config = dict(
    image_size=32,
    color_jitter=0.4,
    positions='learned',
    muon_scale='spectral',
    decay_fraction=0.3,
    warmup_steps=1430,
    weight_decay=0.004,
)
Rows from block 5 of a small self-supervised image encoder, named by matrix and row number. Rows with one number belong to one neuron. Each number is 128 + 32 x the weight over its row's rms, rounded and kept within 0 to 255. All counts start at 0. Numbers have three digits each.
After each neuron's rows are labels from the 100 images, of 14976, where the neuron reaches its highest value: "strongest on" is what is common among them. Only what is clearly more common there than usual is listed. The data: simulated telescope pictures of galaxies. In brackets: how many of the 100, against the usual share in percent.
# fc1: MLP up (model.blocks.5.mlp.fc1.weight, 768x384), inputs 0-63
# fc2: MLP down (model.blocks.5.mlp.fc2.weight, 384x768, transposed), outputs 0-63

fc1.446:127167147125158128128128128127128128107000128128128159130128128235128128128150128128140141095128128000128128000128128115130128128127128128128120128128128128128128128111119116128128140171129235
fc2.446:128138128128133060138128128128128098128122128199128127157127128128128176127255128131128000130145128092128128128128131128187255128128128143128128126127124128128128128128128153128129128126255118
strongest on: tilted (83 vs 18.3); barred spiral (70 vs 9.1); winding: anticlockwise outward (61 vs 13.4); winding: clockwise outward (33 vs 13.6)

fc1.278:121113255105144128128128128128128128135076128128128000135128128132128128128037128128126180141128128165128128000128128132128128128126128128128215128128128128128128128133161128128128129255112090
fc2.278:128110129128126087121128128128128136114167127145128134132129128128128133139005128129128134140104128133128128128128136128157124128141108117128128124128091128128128129128128128128100128128119105
strongest on: irregular (27 vs 9.4)

fc1.85:130127134129000128128128128128128128146107128128128124124128128132128128128153128128129126184128128040128128138128128131000128128128128128128132128128128128128128128164123129128128146177127009
fc2.85:128128128128132151128128128128128127128137128134128128128128128128128128128120128128128062129128128126128128128128126128146128128128128128128128128128127128128128128128128128128128128128127130
strongest on: round elliptical (71 vs 8.9); bright star with spikes (69 vs 25.6)

fc1.230:135130146139238128128128128128128128000106128128128103153128128240128128128048128128143139115128128121128128094128128000122128128128128128128000128128128128128128128138125088128128192075123123
fc2.230:128127128128134086062128127128128164111253130122128132127131128129128162112195128123128119117123128160129127128128118128114178128130129138128128157126139128127128131129128126128126128105068137
strongest on: many stars (66 vs 35)

fc1.190:138143139137204128128128128128128128102113128128128172133128128169128128128203128128122121000128128075128128102128128143108128128127128128128139128128128128128128128065021174128128109255131092
fc2.190:128172128128111092098128128128128153133134128000128118129131128128128123117145128130128117044160128110128128128128110128166107128161117143128128086127255128128128129128128131128144128120123121
strongest on: round elliptical (48 vs 8.9)

fc1.284:127128126124000128128128128128128128132125128128128112108128128190128128128004128128126100124128128184128128123128128085112128128128128128128129128128128128128128128124126128128128075002127117
fc2.284:128128128128133114129128128128128153129127128140128128128128128128128128128130128128128010130129128161128128128128126128066129128128128128128128122128124128128128128128128128128128128128124060
strongest on: edge-on disc (28 vs 9.3); irregular (27 vs 9.4)

fc1.423:121129161119120128128128128128128128113128128128128125127128128114128128128155128128123135049128128000128128109128128005139128128125128128128233128128128128128128128135119108128128063113125120
fc2.423:128146128128192161144128128128128098129107131116128135129126128129128121126077128124128140119128128100128128128128122128144000128133126127128128211129166128128128129128128129128136128125130122
strongest on: many stars (78 vs 35)

fc1.232:156137126127116128128128128128128128255061128128128147202128128118128128128174128128080171166128128255128128105128128129149128128129128128128125128128128128128128128124121127128128141000160130
fc2.232:128111128128127121127128128128128097128107128127128130085128128128128127129069128129128070091125128095128128128128133128137255128129132107128128118128128128128128128128128128128127128127128130
strongest on: noisy (67 vs 30.1); bright star with spikes (63 vs 25.6); flattened elliptical (38 vs 9); round elliptical (36 vs 8.9)

fc1.252:112118110129129128128128128126128128120105128128128140170128128000128128128068128128132173155128128187128128000128128183028128128128128128128255128128128128128128128190160144128128140181117123
fc2.252:128174128128138000126128128128128130133128129142128127129128128128128113130131128127128183126124128070128128128128127128032130128128127121128128138127139128128128128128128132128132128127135128
strongest on: two-armed spiral (91 vs 9); winding: clockwise outward (57 vs 13.6); tilted (52 vs 18.3); winding: anticlockwise outward (43 vs 13.4)

fc1.473:136133154125147128128128128128128128000156128128128121075128128248128128128113128128134106114128128133128128121128128138133128128128128128128132128128128128128128128164188127128128152000130103
fc2.473:128199129127110133025128128128129079132187128169128136127129128128128133124167128130128169122123128163128128128128119128191075128131116124128128000129118128128128128128128131128118128127124125
strongest on: round elliptical (70 vs 8.9)

fc1.398:117130127149060128128128128128128128088139128128128167115128128240128128128123128128127055086128128101128128130128128240000128128128128128128221128128128128128128128127129127128128116145123152
fc2.398:128124128128132125126128128128128132128154128112128130129130128128128118130129128128128147127127128022128128128128007128179138128127129121128128125128124128128128128128128121128128128128130148
strongest on: bright star with spikes (100 vs 25.6); small (51 vs 23.9); edge-on disc (31 vs 9.3); round elliptical (26 vs 8.9)

fc1.685:130139144103025128128128128128128128105143128128128130188128128218128128128106128128137255097128128212128128138128128139173128128128128128128130128128128128128128128073145127128128077082106108
fc2.685:128139128128129143142128128128128208124152125011128130124130128128128129127121128127128106143129128000128128128128101128111133128129134127128128018129159128128128127128128129128136128134143077
strongest on: flattened elliptical (43 vs 9); edge-on disc (32 vs 9.3)

fc1.173:127125130130148128128128128128128128030000128128128096138128128105128128128126128128134091101128128182128128171128128161000128128128128128128121128128128128128128128109116127128128137168066000
fc2.173:128130128128126112127128128128128127128181128142128129127128128128128127127140128127128128129128128113128128128128162128130105128128129128128128118129074128128128128128128128128129128128123147
strongest on: bright star with spikes (100 vs 25.6); round elliptical (53 vs 8.9); flattened elliptical (45 vs 9)

fc1.102:127151136133120128128128128127128128121093128128128168119128128255128128128112128128118130011128128114128128000128128077129128128128128128128120128128128128128128128074130125128128000133135107
fc2.102:128127128128044092199128128128128103134099131144128130117127128128128126127000128102128036133140128123128128128128167128188141128132122128128128118128178128128128128128128129128099128131157132
strongest on: many stars (68 vs 35); small (65 vs 23.9); edge-on disc (37 vs 9.3)

fc1.26:126133122130255128128128128128128128098081128128128072150128128118128128128077128128097126117128128131128128138128128082102128128126128128128166128128128128128128128167123127128128093189078119
fc2.26:128077128128128255162128128128128123128132128094128128128128128128128129127005128125128093130130128137128128128128133128000221128130118126128128090128118128128128128128128129128126128129129171
strongest on: tilted (72 vs 18.3); barred spiral (62 vs 9.1); winding: clockwise outward (39 vs 13.6); winding: anticlockwise outward (33 vs 13.4)

fc1.495:127109158099136128128128128127128128131109128128128164140128128255128128128134128128122155160128128145128128094128128158135128128127128128128069128128128128128128128120112127128128110000118104
fc2.495:128000128128255151054128128128128239124255126084128133122121128128128107170157128121128103126076128206128128128128120128122068128137123135128128095128105128128128129128128129128155128131109119
strongest on: round elliptical (73 vs 8.9)

fc1.597:125094111140082128128128128128128128079101128128128126087128128038128128128117128128099138255128128255128128105128128084075128128129128128128089128128128128128128128133152132128128093110128146
fc2.597:128146128128131255151128128128128117129141127119128129128128128128128151125198128127128145136229128119128128128128119128255130128125126069128128057127141128128128128128128129128143128127122130
strongest on: noisy (65 vs 30.1); barred spiral (45 vs 9.1); winding: anticlockwise outward (42 vs 13.4); two-armed spiral (35 vs 9)

fc1.693:128132109121051128128128128128128128128002128128128158128128128140128128128124128128127120226128128107128128138128128135125128128128128128128213128128128128128128128134255129128128181152128125
fc2.693:128129128128107092173128128128128255140000132152128127130122128128128064129138128130128119139124128116128128128128157128170163128135134128128128075129127128128128128128128128128119128127142143
strongest on: noisy (61 vs 30.1); round elliptical (59 vs 8.9); flattened elliptical (32 vs 9)

fc1.600:127140144126138128128128128128128128070081128128128100111128128127128128128146128128129130169128128131128128118128128138183128128128128128128229128128128128128128128073137130128128125255141054
fc2.600:128236128128099086105128127128128129139212129210128118131127128128128113144183128135128121104169128151128128128128120128193084128139119141128128105127168128128128129128128136128126128130062036
strongest on: tilted (50 vs 18.3); barred spiral (44 vs 9.1); winding: anticlockwise outward (39 vs 13.4); winding: clockwise outward (31 vs 13.6)

fc1.151:125132135132176128128128128128128128130000128128128125128128128131128128128062128128131129044128128092128128129128128158142128128128128128128118128128128128128128128060110127128128116120127000
fc2.151:128127128128132111126128128128128182128147128127128128129127128128128127129133128129128124222073128071128128128128128128085129128134138129128128127128133128128128128128128128128226128130127128
strongest on: bright star with spikes (100 vs 25.6); round elliptical (74 vs 8.9); noisy (65 vs 30.1); flattened elliptical (26 vs 9)

fc1.645:131135157116109128128128128128128128011103128128128152133128128251128128128248128128123173139128128117128128029128128066121128128126128128128144128128128128128128128133114130128128177007120066
fc2.645:128046129127162070099128128128127104123224126082128128129123128129128131121066128125128124147103128165128128128128051128137101128152183123128128073130000128128128128128128131128112128126126181
strongest on: tilted (64 vs 18.3); winding: anticlockwise outward (46 vs 13.4); two-armed spiral (45 vs 9); many-armed spiral (34 vs 8.8)

fc1.541:131130126127123128128128128128128128121126128128128132125128128141128128128128128128128148126128128131128128129128128133000128128128128128128129128128128128128128128126127128128128130130131000
fc2.541:128000128128146074126128128128128247127174132071128127132128128128128181125135128129128148142101128255128128128128112128136133128130144127128128103127144128128128128128128127128143128124141125
strongest on: noisy (88 vs 30.1); round elliptical (78 vs 8.9)

fc1.428:139145111117114128128128128128128128247105128128128029100128128119128128128111128128168154201128128209128128219128128165099128128128128128128104128128128128128128128188166130128128104194160103
fc2.428:128201128128127149103128128128128130127121128091128132121126128128128136126123128129128170133130128255128128128128113128000120128127128125128128152129139128128128128128128133128126128128136108
strongest on: two-armed spiral (64 vs 9); tilted (44 vs 18.3); winding: anticlockwise outward (42 vs 13.4); winding: clockwise outward (41 vs 13.6)

fc1.626:131197117119124128128128128128128128205178128128128034000128128144128128128120128128153112117128128182128128129128128225106128128128128128128093128128128128128128128129097129128128115134120142
fc2.626:128166128129089180255128128128128094121131128146128135128129128128128143127055128125128137089112128069128128128128159128139255128130167131128128255128090128128128128128128134128148128125097005
strongest on: many stars (61 vs 35); edge-on disc (40 vs 9.3)

fc1.648:126160069125195128128128128128128128121081128128128188130128128136128128128108128128174104101128128203128128140128128134115128128121128128128143128128128128128128128110067124128128093133121114
fc2.648:128128128128131139127128128128128120128138126176128133136132128127128148177201128124128119068145128161129128128128122128065079128154169126127128080128122128128128129128128121128166128119120118
strongest on: flattened elliptical (66 vs 9)

fc1.251:139125128001128128128128128129128128159110128128128125149128128213128128128063128128113188026128128167128128115128128132114128128128128128128099128128128128128128128130138127128128255102095034
fc2.251:128128129128110227170128128128128255131165125190128123154125128129127064151170128125128215134165128099130128128128149128097143128117145123128128123130095128128128129128128130128122128117147046
strongest on: many stars (61 vs 35); ring galaxy (39 vs 9.4)

fc1.730:126250082108129128128128128128128128000113128128128190126128128198128128128152128128146232007128128179128128142128128105104128128128128128128072128128128128128128128119142107128128150140255091
fc2.730:128146128128130056140128128128128135127142131117128127134129128128128123120250128125128151106138128147128128128128116128117148128106139129128128159127000128128128128128128130128141128131102107
strongest on: bright star with spikes (53 vs 25.6); flattened elliptical (37 vs 9); round elliptical (30 vs 8.9)

fc1.502:130129153129116128128128128128128128114113128128128096169128128127128128128129128128132053121128128132128128120128128136067128128127128128128129128128128128128128128133192129128128128087120136
fc2.502:128240128128110095123128128128128108135000127155128122157127128128128128135093128119128048097170128071128128128128169128131176128154116127128128111128255128128128128128128127128156128131106120
strongest on: lensed arc (28 vs 9)

fc1.6:121139126130000128128128128126128128093184128128128245089128128130128128128102128128041132138128128100128128118128128088136128128128128128128145128128128128128128128169122128128128154000126133
fc2.6:128127128128180255129128128128128148143128129125128128132126128128128129128087128124128004127130128183128128128128177128000117128127127128128128138128136128128128128128128128128127128129255132
strongest on: edge-on disc (32 vs 9.3)

fc1.354:131161156143093128128128128128128128086000128128128130047128128163128128128141128128113206255128128139128128091128128130092128128128128128128181128128128128128128128056003120128128091000148126
fc2.354:128134128128142102130128128128128117117084128086128127140129128128128239127137128129128112144133128168128128128128131128116123128132124131128128127128149128128128128128128130128125128126152101
strongest on: bright star with spikes (92 vs 25.6); lensed arc (34 vs 9); round elliptical (33 vs 8.9)

fc1.745:128170029168084128128128128128128128061130128128128146167128128105128128128214128128139240009128128241128128232128128102175128128129128128128135128128128128128128128147157125128128192139136151
fc2.745:128123128128140106120128128128128191128255127116128125131124128128128081131131128132128044125128128000127128128128153128159073128115132128128128183127235128128128127128128127128129128128117134
strongest on: many stars (79 vs 35); edge-on disc (30 vs 9.3)

fc1.728:126125000128133128128128128128128128130120128128128095208128128255128128128021128128109160091128128255128128172128128091139128128127128128128112128128128128128128128121192134128128255143131121
fc2.728:128079128128167087132128128128128095142121130184128137134130128127128127126033128128128133176113128008128128128128128128151038128127130127128128195127130128128128128128128131128186128132130109
strongest on: noisy (68 vs 30.1); merging pair (30 vs 8.9)

fc1.148:125120110127154128128128128129128128139126128128128210101128128237128128128210128128140146057128128108128128126128128174129128128127128128128114128128128128128128128111146125128128000070127119
fc2.148:128169127128148158255128128128128084124255125152128125132126128128128183089086128126128089125092128099127128128128139128017000128127081117128128220128131128128128128128128131128130128125108121
strongest on: many stars (67 vs 35); round elliptical (29 vs 8.9)

fc1.719:127144127116156128128128128128128128000151128128128135116128128127128128128024128128126121000128128168128128150128128130132128128127128128128071128128128128128128128116118119128128255121125112
fc2.719:128154128128085108231128128128128167129130129108128131174129128128128155090227128131128154160132128130128128128128156128073255128152106135128128218127044128128128128129128127128117128120171056
strongest on: many stars (73 vs 35); lensed arc (37 vs 9)

fc1.201:129143128127079128128128128128128128107078128128128164098128128197128128128103128128129230192128128116128128099128128131008128128128128128128169128128128128128128128166140129128128116130128179
fc2.201:128127128128124143130128128128128124128127128130128128128128128128128128126094128128128013128127128131128128128128255128130127128127128128128128129128128128128128128128128128128123128128126129
strongest on: bright star with spikes (100 vs 25.6); round elliptical (53 vs 8.9); flattened elliptical (31 vs 9)